A small class-conditioned spectrogram diffusion model, trained from scratch: trained on simulated sounds of rotating machines with and without faults.
Rows from block 6 of a small class-conditioned spectrogram diffusion model, named by matrix and row number. Rows with one number belong to one neuron. Each number is 128 + 24 x the weight over its row's rms, rounded and kept within 0 to 255. All counts start at 0. Numbers have three digits each.
Before each neuron's rows are labels from the 100 clips, of 14848 (inputs lightly noised), where the neuron reaches its highest value: "strongest on" is what is common among them; "loudest band" is the band of the loudest frequency at the time of the peak. Only what is clearly more common there than usual is listed. The data: simulated sounds of rotating machines with and without faults.
# fc1: MLP up (model.blocks.6.mlp.fc1.weight, 480x160), inputs 80-159
# fc2: MLP down (model.blocks.6.mlp.fc2.weight, 160x480, transposed), outputs 80-159

strongest on: piston engine
loudest band: 1000 to 2000 Hz
fc1.177:130099146107157126110101117088114150120150123164080114118151108094126121104118118114150119146148154124151125112088141137131112138136123121148154132139130112130106128119137070155130164114142134152180131137144130136167171143126135144102141160
fc2.177:106105137150083105115129124110118152135110124176162125098128112077130153129151147159078116097143093115156116102075158112123128125131142146125141137103144102137120136100130175145132166144104137117077127161107135138173128172132126130155149181

strongest on: gearbox; thin (high-pass)
loudest band: 500 to 1000 Hz
fc1.307:133105128122130102103137122123114120134108122119148119169187115124120134173123099123121131120129123108127142111106137104151124107142128129140093100133108153111109123114139105157072156122121147159113127087130107117119175107100130135107114121
fc2.307:134130136114126115117179139173116151101154104113129128178068113103126095091157128115139149133114132170123110144124111126122121140111131145106145134137107109106120139165107122080177089120133106182140114137121114099119163102126147117115100137

strongest on: state: normal; text has "fault"; compressor
loudest band: 2000 to 4000 Hz
fc1.340:119133130125130150122255115116141109116128113114141126124085125146135142139142115135141155133131105139124131139124139117167132120112135124143101136132134157113117119095123123139160152136130071124136036164125174137108085123105119150140113132
fc2.340:135125120154124115119206125107099112115128118129141121137185124113119120139141122146142162121116129070131115128125110124175138142102144145118138078137103088126137123104110123128151115137135197175123115096096160136124179142116130100131132114

strongest on: electric motor; squeal
loudest band: 4000 to 8000 Hz
fc1.433:151194108152098148156128084134131157141160129127133098119159099111156111129132131129143147101119119133133130111130125189152132095140073156143079150066141128145121104149157135161127137154096152094180132138125141123169146118110149125083108101
fc2.433:125201102096149109085123100121134149133109132130133103138132126110153126131122117130106104146119130132145120128131142055117134101146170086157132122178120127099128132120085109163129109092151130140064126124120114117166151124137158123141099094

strongest on: rattle; electric motor; machine: gearbox
loudest band: 1000 to 2000 Hz
fc1.246:179158160097157107098159101129146145141162167144130125139164136176126107144142117141163088117119144136125063135129156125103155122142146110137140150114099152115100146103129073134116143123163123105108148120088113197117167119137155140106138136
fc2.246:084160161161117151146127102127113137121123163148144138142139149171122141134109123107113157130120091163117133143144139114112098153148119115121161099146099123121147113124075186118140095119086144074134120103147154173127199147113160148147126147

strongest on: state: faulty; speed: slow; rattle; compressor
loudest band: 500 to 1000 Hz
fc1.121:138137147134152143170112119099156125127139152105134143129170144120134155178178133135140146149154123127125113132156090124111126158131129149142084186151115141087134149154147156153101133139149168050157139116130183135136102115150138163141136135
fc2.121:145100120143131148159080119129107114136125133142173101161073118123111116108140135147152126132110139131128125149110128128103139106120143164120191044135123124112182143144110156131163117112144146086123123150145166131125119145133112122138109100

strongest on: gearbox; rattle
loudest band: 500 to 1000 Hz
fc1.46:082156169173122132149151124064112129136157147116109115102168126105138112129109144139111152129170123134112103137139165181134098126154127143156134140170118146133115151129099111143153154077118142119216132152134109133155152096154135162136171115
fc2.46:194160159061152125096128130106079140121113121126151111121130106091132101130164106114166097118161125146099107129125159064133153126160134105128129143097096119118130116137166142106145129177131122122051121149103151116155145089099121175129179142

strongest on: gearbox; electric motor
loudest band: 1000 to 2000 Hz
fc1.459:139129118132150134106140108126147137126125142142184139178173130118099088158145119112136205102134135132123123124121105109150138137139121130132131137150144109096141132095129112141104179118115155128147143151115137142156151148134153132150131117
fc2.459:125125128115113123142130116174129143115154121161097144182139137097081153133122125148139064145131112129125111131115090149128108129156144118116145104122127122157114127119132169115144144141144100104113128190133167127165197141133151125107130121

strongest on: state: faulty; rattle
loudest band: 1000 to 2000 Hz
fc1.33:136113151156128127106124122171118116123118141081158162160146154147111109154133142093151179129101110153135110113105095104127136140140108129147111179165173111128125109113131113152101177118105099118115099158139150109138165132116109152127087141
fc2.33:118114142101136119143136128150079106103173134093117149179147147125088151127137095172123090125109143142132131123109081147109121152149166144124163104113147137117135149117111156130162150140159118091133137149098125118154184160134110143138095130

strongest on: state: faulty; rattle; piston engine
loudest band: 500 to 1000 Hz
fc1.380:106120092108104115116067106132091101112108113117115111100190095123111136120122108109108116105124119153108159121111096116143106146106111117118112079115110093098076118098118091139077137123114141127114165078105114123126151121117115121105110106
fc2.380:123132129115134125112124128103138144112146110149106120120109132136127153004164114126113123135125120144125144119130153131125116111139134123131134170125121145116067129164117114092147080133132088177138154127119091098120086089147111119127134125

strongest on: squeal; piston engine
loudest band: 2000 to 4000 Hz
fc1.374:145132158159108165100125101152124146110112140153083078125139191139148132117107128105135149129116111120112126142109126126158142148129141132145098158134122117137118136132109105128122150157082155107141131166130106125147151147158124123091116141
fc2.374:106136158086144085142134123142139137109141152171169072137122195124153125129147108147137097127122138129133116148132128129126123142133108104163130131114099124110118114136134146120098117093177127142120132136114149122150136153086121130164100147

strongest on: gearbox; pump
loudest band: 500 to 1000 Hz
fc1.261:151116111109135136111095133136117120140119120180172135105151094145147160143107150128149127113145096197177109142124153133140135088137128107125132152149132173121208124086095088112180126107130093131131088146157139112132127138101118143136119139
fc2.261:163150157109137128107128119126118150110134122092125121128123152115094094133120143126139140116129105115075160118133135164117097104128132093134154129157126123130169143135124069141120171100134118131137114161150162163115130120109138118140122119

strongest on: conveyor
loudest band: 1000 to 2000 Hz
fc1.155:153126119122084162144125122139141110152141110136113126115118146117149150151095127164187136121151127179150155100148134124149075109114109161140114138125127089106073165163102151148167129091099120120107110126111129147113147152082147140105126159
fc2.155:110115098118173089099138123107125125131141115154102128135138148113158075133170115091065115138145134135161132106158130134122166097127153064118139157134121142152117089128163129149127129160142137126148126142136105143119134149184145141158126163

strongest on: squeal; compressor; bearing knock
loudest band: 2000 to 4000 Hz
fc1.39:159148103139122146123131148130106151150107090182126130145168167109165109147118115125157118114142088154113153134138110101131158154132137109118086146159133126125163195084134106126117144140122142125102143114135082165133106147169117114072097127
fc2.39:093139121114128127114134154134112145144147087199132127146112176097176123131156133121102135129146163134121118136138136140139108153163106144111148125086123115111116049153094132141122118117115126115146127121115176150144113160074126119179112135

strongest on: squeal; electric motor; machine: piston engine
loudest band: 2000 to 4000 Hz
fc1.466:142137130088097112148117114129089100152085128107086178140162151165141161131133118126122105141150131144094129102092117131140114123125079145162168165118068122130129101081131122166140157163149114124153127156128110119152106121111138128142113117
fc2.466:121136132172157149111131122119100087163169127102173184135128153172128115128122146133146140113150125138089116094097107132152162110127174108164146150136078137119121150109103137159127144110100133124107129165131170128139110125153143112115136099

strongest on: thin (high-pass); piston engine
loudest band: 2000 to 4000 Hz
fc1.141:132124148140109124104128124114172118120131113094136126109122109125131100162135103127140142120134119136121129107131143116081123109122126114132128142131117142114108112107081170129107154140113114112119120091112146131128082097122122124125104120
fc2.141:142121134139125130100133127125079131131120105120160120165126133112123127132149130147131140126118122144120130125112110119088143158116142147111134131141144106139153144088106143134102156150134152151130137132129147132132143153131118129132141115

strongest on: speed: fast; compressor; state: normal
loudest band: 2000 to 4000 Hz
fc1.189:123146133130142144133098146112124135124112150084104116112071168121121122092139119082149134106094187130120145120091114165118136106151142121100119110103127116128127119146139106115109128155127180106141158112148135137085120119118134113163143070
fc2.189:126081140131149152146115114149153125121114098195116131134127072123130126121145129084144148094166228128122154136170127175128159141113148129165118148108154147125141121116148104127151140174128115137145127168167156139156157133107128145152132199

strongest on: state: faulty; rattle; compressor
loudest band: 500 to 1000 Hz
fc1.94:102125108078085145109130107155137110126114108095121147119134115116160129133145148146134103124111124103126154121139121133164096135120149178127144114141131138143128123119128159115077155146160140162104147125122174136113140153183114142144136127
fc2.94:161128094177184102141150117103143104113154088093146147086122123097163155122133095122133168122105133116131105125153117126112161154097112077119145122120136096113083141146142106095108106126093133113153130128113125134121119158082115124123137129

strongest on: rattle; compressor
loudest band: 1000 to 2000 Hz
fc1.290:148126141124138169147149136147129130112126146107179139182152144108088108158142110113126146095092112138153147109093125158104116117121148164138131109146158094133167101048075147119112136108121132108136157136149141143129120099145114165158110119
fc2.290:118143141145112096112121145118123144109115142135080119145137143112099126130103155111138138166098121132160119117104147083136142125126084085127154076119128111113108147150171121113142116128119129110101139122100133153125122097092118175094136133

strongest on: compressor; rattle; gearbox
loudest band: 500 to 1000 Hz
fc1.306:118128112062109158113136167134108135159143147118118097107160139144153135117134180121187112154126146125149147113128151116157138119140131114124147093114139171125108109125153161143094104104109137140097131179136144116110198125182143112143152119
fc2.306:127121108172137107123143173128105155142112122128152111093144126121163139132119077139073139102136124102148167106106150132114117132151125150112116170153123129111079147150189075105121063138137142146162127096107103115145059111092128108115144136

strongest on: squeal; piston engine
loudest band: 2000 to 4000 Hz
fc1.458:131118133121141143136115177138093126132092152151077151133129095133138121137168145135156153152117092141148147124135089163138141115143143103160144147115089126147117115080100131130137143145146120143086131147150135167144141101126154145173110137
fc2.458:128105133135119115119133174120117110136162143152167158116133097141141153123093115125101094099104162130142115129153092102133119120143108161164123146131094143103129134118146140146137145115098138112162126142108134162137124108126150141089119135

strongest on: rattle; electric motor
loudest band: 1000 to 2000 Hz
fc1.16:140122125097154065132146126143142144125131142108127117155180134107161118149122073160151102091135151151137129104130178093177113144165150139140112159161121185158101138147129157133111138139090117171130114063136126109103190100112127147125090089
fc2.16:133124129152110176103136139128136130113152130110127111107126129089139159132146157098107185152124120144124121137130158146111119125170103105119122129121141143090129137109122116109113160123157136081145114142104164112097238086152128148126072085

strongest on: reverberation; text has "room"; text has "reverberant"; gearbox
loudest band: 500 to 1000 Hz
fc1.225:124122095151120095172151147082114168143133133121168137121127134143143181173131123131112155125145174091138146114136127142096145105135137138110149164153148197140139121026127092118143135150136147128105143146127165089116128142130134125106136136
fc2.225:134142109085125163096129119202144155146106162111150142086102139100146166121079125120134109120141086097132151097118091117120138158140105130142100112087157153114158127108136152143151137128116097164158161136143186149131111145104160128123143126

strongest on: compressor; speed: fast
loudest band: 2000 to 4000 Hz
fc1.423:123129112143117120132112136119147101130131137132115120152165133117125117206134153126103124137129122146128172134141128132065110147125132124144155063134097154120140136063123141145084102125139111183135105093134110127145146146135136114144113127
fc2.423:138123134143128113126140110160107142149111131123135121102156126157164123111137160147101134131113142126122151111116116150115114115142133156110122172139165140139156135064165138135144203154140158170142063154157107133119100138133119128132160119

strongest on: compressor; speed: slow
loudest band: 2000 to 4000 Hz
fc1.301:132132119127111125081223139133129146115132138116158127137168118150130135181130085127131164126138126129124128120138115122151135159127126132124051170144114152125158121171108101130109178137145119164137120131152144137139095130120111142106146142
fc2.301:123129130147131122105188141139127108132151136142143125147095123120105150141118080130118143113142127137139155141145160121142138110181118109156186083146143095115147119144126117149106111112120144087134142130135157128113152108118139137107100135

strongest on: bearing knock; electric motor
loudest band: 4000 to 8000 Hz
fc1.144:138049123125106186151122141150145135129148095134140134125141136113120123130175112134092127080142139141153119064107120105122138113157107150158156126121135127131113160100126117150115178130160108144134110131144168184172109092177102098136117114
fc2.144:120050135132156060113128136143146138147115103152119131124148149139114124121071147123157119172127105122152115074129113148114106113159146073159143118141157120123132094121091149161134161120088126111109125159111095173158143087084116109122120115

strongest on: compressor
loudest band: 2000 to 4000 Hz
fc1.231:145087112108146133132135162123115096110080139103121104126142142115095133146165142146123081113127138136164149162149143160107152106115166115134115161197161137137127125168142116115125129115164136109137139124093081108155119104089172145105116103
fc2.231:146164150115140140130125103127147158159058119153120162129115123134156135131163147141136072112128135126089128087120116163113159150129169120125114098193082121132122121139126123144129114130160131126131128139091076148097141143095080107113138150

strongest on: piston engine; squeal
loudest band: 4000 to 8000 Hz
fc1.53:115178103175121105159114143146106146148111151152118131130144146141121119132154119115149128107164130141131129138088142165152122065141177121137148115096136132097106153108148134110134162120084123103114125136180158153147152134138130078127109147
fc2.53:148174108080139153097124145131125133154151157162145124121138156153116170126098138145102127145159122135129120142096135091128139064141080125148116111156153138163132092092099129117118158152171137140144131143082121149138149138127122071124116146

strongest on: conveyor; speed: slow
loudest band: 1000 to 2000 Hz
fc1.119:144128094124120118133016122140100114134113103161144121116126112124127140132116146131127122114137123147137146129122137139116129116165122133147118138120148131119157137098097111118038148117143172206124068105120121135134100148109120144140131123
fc2.119:131148135116121109130058126203159150131123124128134131090171138162115131132115126116109138125136103114128164131150114120071120130099129131130108135128115108095126132169117141118159053117125085149123197185110119111130154075119129138135119116

strongest on: reverberation; text has "room"; text has "reverberant"; turbine
loudest band: 1000 to 2000 Hz; 2000 to 4000 Hz
fc1.437:134113113133128131130112138147114143136138132151191124106172118161149192143095156135128131120126125214158131160130166142146144111082140118126174103134105128145149141105126116124116168145150153157122098132115117124177117155122131127119139134
fc2.437:147136130137121130095128130105173116125127164100170142156061116090128237121121132131130153109139122151102128107113110145138159139157129138150092164152145104123110140140141116132169104129129093150149117108149141141117118111130138107120118124

strongest on: thin (high-pass); conveyor; compressor
loudest band: 2000 to 4000 Hz
fc1.129:121116115116115120117125118145126131125134102126138091155071129137125128152105107110127125125100131172125179107123127115134126106105124100134117097129143157087114102106138084127093144127097141065106111142097129134099130118097118106103119113
fc2.129:128114126134144142123158131121140117116146119119143129071187117108107143165127094119156156125143125109114129124134108138169163126111136114123116106136089054121106128126153092097128042127137141101148112086113155110128149113117130110144115123

strongest on: reverberation; text has "room"; text has "reverberant"; gearbox
loudest band: 500 to 1000 Hz
fc1.14:138153128183150124083145065152095111111146097108114107092145135088115130110133104136171118096110133118130162122146138131127114103152139126156108182119158102136127154102083097107146110156142116121137142150100129127134104134131122103152117126
fc2.14:158129114165130136082119188150126162182130142184112165104110156200145158130181107137162131103140114175126130152134123101127098155153122143114142097142161087176122166139117097124097134142162163096092104123159133111111140091150177165142155109

strongest on: pump
loudest band: 2000 to 4000 Hz
fc1.74:130117138120136158118119122134087183157072140140147086137154139133063128136092152162130141111111126154156137184114078125174127107124109087131125134139091131090099139069150148138095129132166128167135136095122178158171152135110128140141145167
fc2.74:123130158113107093123134131123124164152187142143097090097102160130055152122166113083126097141109140129160121190117088123128129104118146177143121157122107136150135123093100113136122123137085133118116128133132113154184140150146131140098157182

strongest on: squeal; piston engine
loudest band: 2000 to 4000 Hz
fc1.269:111116160073100141127123123127123102122106107116114173129138148169162182122120104157139119130129156115092112124132118113127126171115111124145138163150083128135117105124111112152164150163161125142119121155131111129139099148080120150203098123
fc2.269:151122160193158112116125129108117100131150102133143184129135149162146112128156129099122153131131093124081111117137127150155149167119148139171126161118078116125108140130139135130134111106095128124140121127132154124121108137182127139046098107

strongest on: bearing knock; electric motor
loudest band: 4000 to 8000 Hz
fc1.273:112170160146128170153116134151136151145129131112139154126151092128132136112135147161169103124179083134113111133186104096116115129108124098174121141147164134130101138118095114113132137101106113124126108112122140120136123142192111151109111129
fc2.273:154180171105132085114123143147130158148123141114125158125130105132131125124129113085090151129175151128113115142206084152123136136114122163187119140105165118133129124122143143098130100137145133135122118128134114109137147144057125151157129141

strongest on: gearbox
loudest band: 250 to 500 Hz
fc1.184:135119125110152170105135114051122108110098092138151135170141134148124163149101123119149114128112106132123094144162125126137133125136112135122175140147092142129187138101144170127108171125126168089139139145153161131105157106121119122130112140
fc2.184:115131170141103102142119130188144091156101128139202134123136129134133196136101120135117127131146122126132110135112131115111161141134141133169080074136124045127203112088136080146132104137129119093120124057153159157140102136127133134126141134

strongest on: speed: fast; conveyor
loudest band: 1000 to 2000 Hz
fc1.208:117108119118127114142089123142080126120083107182113106210046119097122130131097163128120098118119117144156120112108148123100136078214125128130182114111144183118140132089121121118107165130129106152131185114126098144099126137107139137132117123
fc2.208:135121114132137123111123133160053132111138105131142122162149109119121089132133095110130149127153127136116099135121116112070111138103125121119154099156104068114153122216125110097199132104130134114128125099114119117135136126114126149103109131

strongest on: conveyor
loudest band: 1000 to 2000 Hz
fc1.204:151122096158149146082146085092126156136170135126132166148109148164120132149129096122181118139111149143104125151129122099117141144122116153137108155179116146148117101134163107121145135069120106103111114135139143123100140118146148117114165098
fc2.204:156152125179141155093122166102154107127145136096094078130125118101139125134118107109163108128133146145164115117143143104150144139066113161126101126163177122150124093166130131163097140087123120131115132168121136137136139128143105132113088151

strongest on: gearbox; rattle
loudest band: 1000 to 2000 Hz; 500 to 1000 Hz
fc1.109:125125117111131118125102126139089116142129129135137135139199117127132150000129129125121112125141125155127162130107123128151129140109126117122104102129110120114084123145126111160111183126135140097131160076125099143139171148130125138131129127
fc2.109:136122110133136144135172116130118103129129127126127126116172129128125127255124118131122127130129132119131156126124124134152146124139131132128100114135132114135141124124141127124095103145125145013142100170140143110120132133124127128125147124

strongest on: speed: fast; compressor; turbine
loudest band: 250 to 500 Hz
fc1.308:171105166108120124101141111051102118095102096108137143107131082136129155138125129097156133141132111109125174086134139138117129123137144156104135140115147116129160118088153141112120117157130163141168159115154178169132184112080109131135173114
fc2.308:084107154124119144154144106150101103110122117124140153092144090118134150138095108171098112105163133134125194074120124115107149154125119106120123097115127094141130136113101094130136107102126136136096135086107168182150115118152110118115188119

strongest on: conveyor; reverberation; text has "room"; text has "reverberant"
loudest band: 1000 to 2000 Hz
fc1.324:128124101124110135148067122113085129122101103147112127138137116114123161069121143117131103117114108095115093129119105107081136110146116141123134124112155119121153124122067112122102161119126117160124169123131090154130107154117118121139131138
fc2.324:130127094118138140133094118144113141147132134127151118096162122108137144134123077117106159137115117080130057121129105121125125142117136140119112102139127137146130133196135132093169136153136166153128171134149109114128186099121148135117115113

strongest on: electric motor; squeal
loudest band: 2000 to 4000 Hz
fc1.183:160186106153145112137121104142101120144119117121133123136161158137164114152171127136140163118144086153152149169077126100135165098138128113111117115135129134143105122137139117142113181158094114135115133120139151152132127111125133139141146143
fc2.183:106177097101121161133124100126084116134148104131118099143117154153173136136104130134121090146118181127161106165081130169112080087137136142102130120109156136119133138117108143134120159112155121127138139136119099129120109104132122138136154165